{"train_examples": 101725, "num_classes": 12, "embedding_dim": 128, "expansion": 6, "am_softmax_margin": 0.3, "am_softmax_scale": 16, "init": "torch_default", "residual_init": "scaled_by_depth", "max_steps": 7600, "lr_schedule": "cosine"}
Rows from block 13, named by matrix and row number. Each number is 128 + 24 x the weight over its row's rms, rounded and kept within 0 to 255. All counts start at 0. Numbers have three digits each. After the name is the row's rms in percent of the matrix's.
# convs0: expand pointwise conv (model.blocks.13.convs.0.weight, 576x96x1x1), inputs 0-95
convs0.5 095:138137117095116087144124108111109121074142116101158075118099120155173120127086117143153131117137132123095151121124165149161096114128144144165120091120144116119114101135133129140096145118142151119100159135149111161126110148177113094137118157168073153139098153097113171137155149152149136172
convs0.6 087:134111142072153088101126122159121129153134137153120101109123165175135142133165112137157119113138138135152129107144156124136098125140162086111089154105144121104114140156134121118147123061143103147184135137151123160144122136111129131104145107084148077131112140155165179132164117117100106162
convs0.7 138:078157107120117124118147097121106147157127157081110094119112121121110105145126081124090120083161092128158115082102110155099133138135110137157121109115139156101183119126132105139112161102079087157108135084141138127111143110145113110121191126131147153122135117083163100137130120137113127118
convs0.8 090:133123159133085104144113079104136185148150096105084114115103143169132142096125126160115109108130142117145118138155134114168098090127132127097132178151130131126157188148143114162130150121096087122155133103130149121131131148106145124092145110125137123178064120147122148165134108131137123103
convs0.9 087:149101112130112138176194098146091127126117118116119150143115140103137123120145055146109145175123083125163116157127117128134148134118132133172172166145132082122139083133176142092169138143131149101133143151127139129109087107132112145114131154122111135105114095109105116113151171119134124150
convs0.10 097:137079123131136090096084124143112150135156124129129130124175149128130100133135099127164199154129135097109148145118126130148081115195102122153132136118144099123105138107139124132098151123170167134118159097158136131157158126129103114126166107145120155163118165103148115156112143126110175102
convs0.11 085:135130143128094100137137126118123161111142109085124163158156149127125114097132185159162111176125145110111128111125106116094151115150129149166138172086108127123108131127139132117124129113121091154184115102146088110105177126094105111085095122099148150093111173138125104153124173136140117136
convs0.12 068:162104141167106108099158145137119147082135150117093134096115123137149108125105118111089110139113098129126162113131125168126089115151166139140137142124110148114102139114124140154106134131175097111165104085099148166132149128099138073092141114121120148155141195140130102081111140098108099109
convs0.13 099:095128159108122111144141122110129151109140137135107141142149091160155111144162072118124134116163121142122120107135173101110134165144116119145130131099173130162122146125162120078131097125090143085158071153119151161164178140129165132120109153140102145130102126135139138164131148078145112090
convs0.14 123:195120150156117127106101112139153139106148153142128141168161130138122085101108156141133114116120110143115116123130126177132123071137139118095133141134135148159114096121098107138162097069135189130134096110120094170149114139147096126115111085140139145163140130128157144178112121136097103133
convs0.15 117:086072145121126133087152132097131131100133138145134097141118095139134099135153159057123088079126159149121092070116137100131140143094142134115123144143117151118156134130175132155118102106150112120123133145165142131141138125162148172169126136107092137107112130120150113107104123147129102077
convs0.16 119:126134150141153199128158133149117175129137136097115107130113106137085113123165097142073096111128149160115135111103082123139097155165124144141135137122122114142124149125141148111120112110120112152138112144138094110146183131128146174108137161149099140142114170127196109171120092136132156132
convs0.17 102:115143091153111118127084115135165131094113152109134111129157099151139137152125136141143106129212126139131155084122106149162103131092099119083158126090104121142138141160137079127139135145107131166166127113135145124153122106090131176122123167114153120124144092132100181134123149116145156134
convs0.18 104:131138110111130114111116143093128115158111136129146096161106151154099132112123103099127085136155098111090123118123130110134188101145140115101110129139151131074137151161127136166136166131111138142091151168165141144142116126148176141096131146115077107085134112123115189137129106152135073111
convs0.19 104:132120163129170135148103111110076174174129105132116112122074150124133127106107106147120124087176112102147110167127121098145144149150114111157121130155137124094164140154098135138091102156133150134122141114096124106121161088146068157127109135110161104156137105097124126110132149099148092105
convs0.20 102:107117154179102152148166139115160136097120110115098139107108130118139119079113149174103156179145101133149122144103115106124136179111128128183104158123129167135143131120128119179124103146113179139167119112117129095128108115074105115149121120129096098148096120121091112163153131124129145131
convs0.21 066:118114101180125174110136133164115085138118122123143118158109120125086127104098086094080084103135187099119158129103153184116144145131129142153124104103140134133112146129097145115130153109122145159125107132114135156092104131126179155152158162138121169156142122135132109119147129123115174106
convs0.22 109:079146112112122147157145115110157088101146093108111081181128082160088088138088122154140139102165104146145125174141127094139144102167129162111155132118147125140134126103152132136173131123154137139122148104154159148111140128093144148166092126090103158148127121135127154140155144136140146106
convs0.23 100:180117153120121176136122097163136119084174112101118107101100110123084126130148129116094118113083122104108135145170156115136141176158161101147124118108150123126129096159105176151134186146126114152162144156123109136105142178130083127121140102134161101114121136124105111109160122126132135125
convs0.24 101:141105179161099138142101120130132110160097109106123117145118153104131129136132096110114085155155081127120145144161181099137151151104110105152112150091117164114131146134142131129112148129136133110144157146141120125150115067158145116091117167120165163138156129140099078113102173137160150163
convs0.25 077:090144120122126118154130121165140086075121120119119136111102144165154174139112148125098086127143122115113134110133145072122140119160143191093163137073133132081134109121127115133110120162132117118107137111150128155091109107169109156147097138105067140108131159098117158119119132117123103124
convs0.26 106:092132139145120103164155155158181076123139140130171114151099095118093164139097118134112128127161165136087135120105162140125149149105097122153109124095136125134099096122104138102124142127130141113154153125114118091072115087077131133073133152146123131156110117153117118125163163139158122117
convs0.27 084:122118106115107127138097133156156153148119093141170142156151153159162142134118110166154132171133132150099169158138153169144108123068147117119124093130126120102181102084121104153122141117096124119088140125134080143170092165129102084141123121086105139144118139133131133138111137156155141123
convs0.28 070:161136157074159156109120066183133136149103121123084105108104115129141131143136171135108096123110091134133094142118143137132104121121103147103154106134129136136148111143126081145141143141147113140137128134124132128116120134163083147122123154102096123115148095157145069088195101142115115099
convs0.29 125:111056109122108138107098119135108135116107100110129108131070125141148137097103112148091113174113126125102136123151104080158148147103095117105167151114097129113122116121098093086110091149124126107155121158118148136086111129085143122142139121126149115126152128155091188154159124128115154125
convs0.30 098:160103127155139131140169118126101131081130101114122127128129160125142099099098105110120108150169088127120137106087137093139125135077155103167146138177129102148122157116171153112145062127129123090133137109124130138140142072146106127123146178147154129137140148187120132134119145151120147099
convs0.31 096:145069156166075149181127098124123106123141137110130096155125124113091141139072109159109111084136113113139149150162123171151153132126128100129133129121106098162158128106137120108078147141144141157124117090129099106146150092141112150132152092107128156119165115087127105108144162124156132128
convs0.32 099:123133102125125137119137133133130154143125149107138117159113162150112135105173111121115110060153127087083114141126160183090126149142141108140126112114148165122096153104139120122096168157161100118138159135148126109095087160100148081114107105132163099124174087129142105106122115144162131145
convs0.33 096:139109160111145110135133190142143100125142133109142117129139150113128117106095167140128141111098136111117156107177128120115120180081133140129192119127104154119095135103186096165151101142142100146102106114137096134124138087162080148151130147107151138145113150105123151107150144134109100168
convs0.34 075:091144131093143141125088161138149181149118146133153093161149169142113104145126164160143090139130134112093124156151118119116120116116168149117117180110166137119082173158163153081114153143089156077138150089135117146106120119141119113119120116115143103116116126143120128118118134112102167152
convs0.35 116:131150127141160161103141105122141119105109161162149130124099140148103160128146156092167143127120131122126118135123092115156136145119092081135124112081125118128112162090140129093129155155163152138138124142114101064124087121120116184121133102147122141148164143133078099123162099157148175098
convs0.36 097:160115111126096103172091159134114114139140129147130108132123160136108154137101112163129094164131073127139123137125107102098120133139141125179105113166128096095081112141173131081127104136114108125135152138113121117109159160143135120128088107121144164138114144114167133210165136136138122105
convs0.37 094:142137150116078105168150091131122123105103107127147095146112145118107119151132107108128130175132162105124144102145074122104174146088125111105081106137121086145076144131118140076113129130151165129144156145076132143132111107115083133123152102159077146099116121149136134135126128101121120154
convs0.38 090:156119136124134134139137088100187138121133146122179161135092155112182124147089105118142143125120116124124119156084165135162109149101139159109141110124159113136146134107129168118164161090131078146160119143097090147127126114112117091094136169132137112156101157114099148090136102122124132158
convs0.39 128:137099115124124108131172135171137134110146109137098142152123113157121101096078129118135112109136157109117124112080178143178135111173135115122146132103134154120117079091130116158137098111126139112143121139110100136116113119169099113143128152098127101147124127085110101148181082083112172098
convs0.40 061:123110101114147124163118099114110096168134137128103158157133133110155101099170130134129110117135129136112091110065150122136105111120146158096102156102103179163146136153134097111144114074145089126090168152156150135107155161101133126112078097140131122155137158148150162140116110114117106122
convs0.41 130:167123109082115126125101133119109117166157152135155117129083169120122153118111141141130109125124115151146097122130096136113152092144095120141137142147118139130185141114067115128115134120099158128099176155137130174133161100164139111072136159122096112062130118117090158138136116102132146120
convs0.42 104:114161094121135151156119124092144103171098110106138105110164169097119136107102142140146118142147118140155144142138146137127119156128160118143119133133097147112106132148161163126162147132075094116166165109178108125105089153143126147116171145129159133096178125123153115146126138126175156073
convs0.43 111:121156109144184146112172133141147144131142125173117131143136070129112148141116175076122113129123092150120080094122113154130100120116113097117136145152127118128103120156126106138104180072134135131107132095106145132135094088121141143131150117128174161155161125151091126077095117138123138129
convs0.44 087:112109126156128155094156112098122148109159105130104119122128116122117114141135129097138087096106115092097108117105104132132133142145114087129151086139117101112113142116227177139095115104113116147112121127088100108091117120139097113148132093153113148099146131167170148101090124134136136108
convs0.45 091:143143132155177096142150136156152108151142140107094129110160154113170137145127088128096166122207106138134115151161146118095116124109127120120143124171116076119149139118129132135114153147126127144128092116123079113173109115104149160091173113110106129105105103108104123137160119132137106090
convs0.46 083:134130158130108111087130109119182154141147161089131151130138091089137163104184089134074167126127160152138124116101143079132121119116107142139143132094148105168114104130104140145106093107110128120091122125149118128141098150101101143097123162133115151159118126115131172115133191119112121134
convs0.47 133:148154115111121054155125115091120133144124132128084108133141145135095134145089112129106128084096139136155112140144133119134139079087110113106085169136150134147116119131156139134139108137106164117135113135122130084132132125068096108167135098107105084131145149145122106114160191144158144120
convs0.48 117:107075114139118123103088150145157142152124097127098115129138119060103131121084102125135125112113065145156118145102135161113132134141140119122178128133135163124118121124136109058145145128150164107139125153172118136141140099091101138165093142093149127181138137137124123104135135111138164145
convs0.49 108:136087187128103093117084118130139103112128166136155144125139114129113141162133138153136075096142119124133136129121110100092116157118114122090168128068128143146120137170123150123131102127118147147136146130142159109131159125137137178136077166116157098130164082112092137116139128102166164147
convs0.50 104:132141095100103128144112172159125174071130152123164113104139166135134149144127080150111101128124130096148158083156086165117114133118133189142139131129118147097138137118102097113146119082129091113104103143181104138150131132140113118150144142095136171134110101141092104128128091141126130130
convs0.51 095:136166078189125161143143116137138168134145165133135159128111101118132145099103132138118087144145114152112113127120083113158102124112123137152110114109111135127133148130096098114117114059184154095159107110144125177142096116138150109151117144127141122129104203121117128149126103126141102112
convs0.52 101:128147122078144136140132107117121152129115112157160089109123127132118154113109112165163099083118125130155106140152148123098099126122118116112136093162116169127188158160073112129156144111108128138091150134176093179143101183171156099144124137145154108124115138157124142140142122118139101122
convs0.53 110:118121137141127089148182115165090139075113130116093113097167140184157121113164125118144144112188139124141129116155115159116125104109149150163128091129099123158124140135145142127148104123133100133164143126148129134120090113137132088155110120150102140185107161125096133133122103114099174102
convs0.54 089:108154075180151153120120124124184105110137127100113097120167109108152112166121131130132150093093154140115111088123134146136117151111146140125107085125167175152117123147099163096140106190139123123130170096123122082139120110095126159110101122131127119144116130090096116103155124138118112151
convs0.55 096:169123124103138099119109137188168093119138116131134107099137101147146141157108139148128121131157111108114116123172140183144092146139118115106124148140142096119113130128149173189121114126178116113128121127146110144179128126083112122117115080148130088136152084070128151118125148097110122136
convs0.56 087:102144152122109131146144117142115130136113097144152136140112099132170105151146125113093090119130169107154101143117108092120077147168139162097145147133128197113143127116105123128112098174115126108121122087095124147101097130130149172175155109096119133147095091110139163162142124096102126108
convs0.57 119:129123131144110135134132140112120159125160115124129152098139155093097099123100128158146140175138158088107132126174154096143147111072112095157148156125165156153088126113136123169116153127080110130114135168135126129132131110162139117123167149163144095175126087124121132143136152071098095137
convs0.58 105:149127123142185123156093101146109132137138132129138095091128114069100122112176119166115122124111113124120123105159109117158105147107149109131132127106111135152129150156125157147081156098090153100129131111108126166125113101095090154092087089097172112086147127132168114138127116107144117091
convs0.59 076:081125145186120122180139120155149094156114125157147130121130173108143131142094106159109113106158083146110116113088093124064141146168108127130146127125078139127127089139085110095139148140144103114156140131163129122125132145127091138115097185137102136111090140096138136128136131133117138122
convs0.60 112:109106184123121131077136112127160110129165096151176133131109144123103145116120079119130101125106177140122162129142119147118111145153081132129117143111120132136147136090132145144148119105142114147099174104137090168125128112175110092134132061161145142175129152133116117129114116135104082146
convs0.61 097:154111156117102125108081149152128103121177115079151075100146096167154123101140116135121163118106122132130183120127099135150161117084124117121165136109135154132127140122139147137166135142128127119137158167113126104120127127115155122097162098127111141169119126133100106123202119137130075106
convs0.62 083:098128140091182140156165087111104111112140171122129128144160112149125105151147129169166148171132122146151131126142119117137121070135133142136117115135132107109120121129170152086137088160165157139147150160088162117161149170112159166144108104156111110121124103104117098104143146145149107109
convs0.63 122:153123101133087161069133088125111082144150096122138161120111115138146149161131070161097136139119119115140097118077154156093147166114130150121121110091116118130155149115128129115145149113124122102114076118152138169130113143142117174143145119109134155124088112106119176147126154115099115162
convs0.64 109:099137151143145132149130157120111141135136147151147130113104097116162151108118135125161097097126125088123095133100151183140152128141122164121079145088080111124119142133129082123144085185138135140105127131118117150132152140132099173121165102125131108114136154152099123175065140163151109149
convs0.65 104:099143189155133110116112129092125131123119150171134087085133101137126126132109109127129132194129118133147118126119131132071138113084115106079072132174151132112111114154115114140143138127165105126102153169135140119141111134121140166102149112170101120123121111140095164112171133106151106097
convs0.66 122:134136164106174122128128131136136082166144104135120139127188106143147091091122121111153125099144101107124100124163077126137112113132142119102155133081120110097112125132076092128150131142141111162140121140095151145120139131078105080103070119170132135105127091145132117122158117090138128114
convs0.67 083:135169158119166112128116117089098142103157115175122116091135147128112110141135132102102131135168126154146155117089072085125059099134096128119145120114128149105141100125124133077112093108190130140109143106105150173159120123098103127141120132145130118132140131130126087112109103153121142098
convs0.68 121:108135131149111141135118128122147130149118137151102124133102107091082162146150133092144130114127113140111118085131152121133134087148110152132109153102136104126168113126179128164126161085100154171155086118130073172136070092095133142126161079129117109144138128131134152074120136131155111127
convs0.69 115:122138112141121116149099127169149140135103107134112128144103118075121088095085136100134123112099089119081137096113124173135168078159147131145134149099145135085152128162119114134122077096139123095184123171118149136121131091136111126135133106143124133142127151107112158141121097146132131188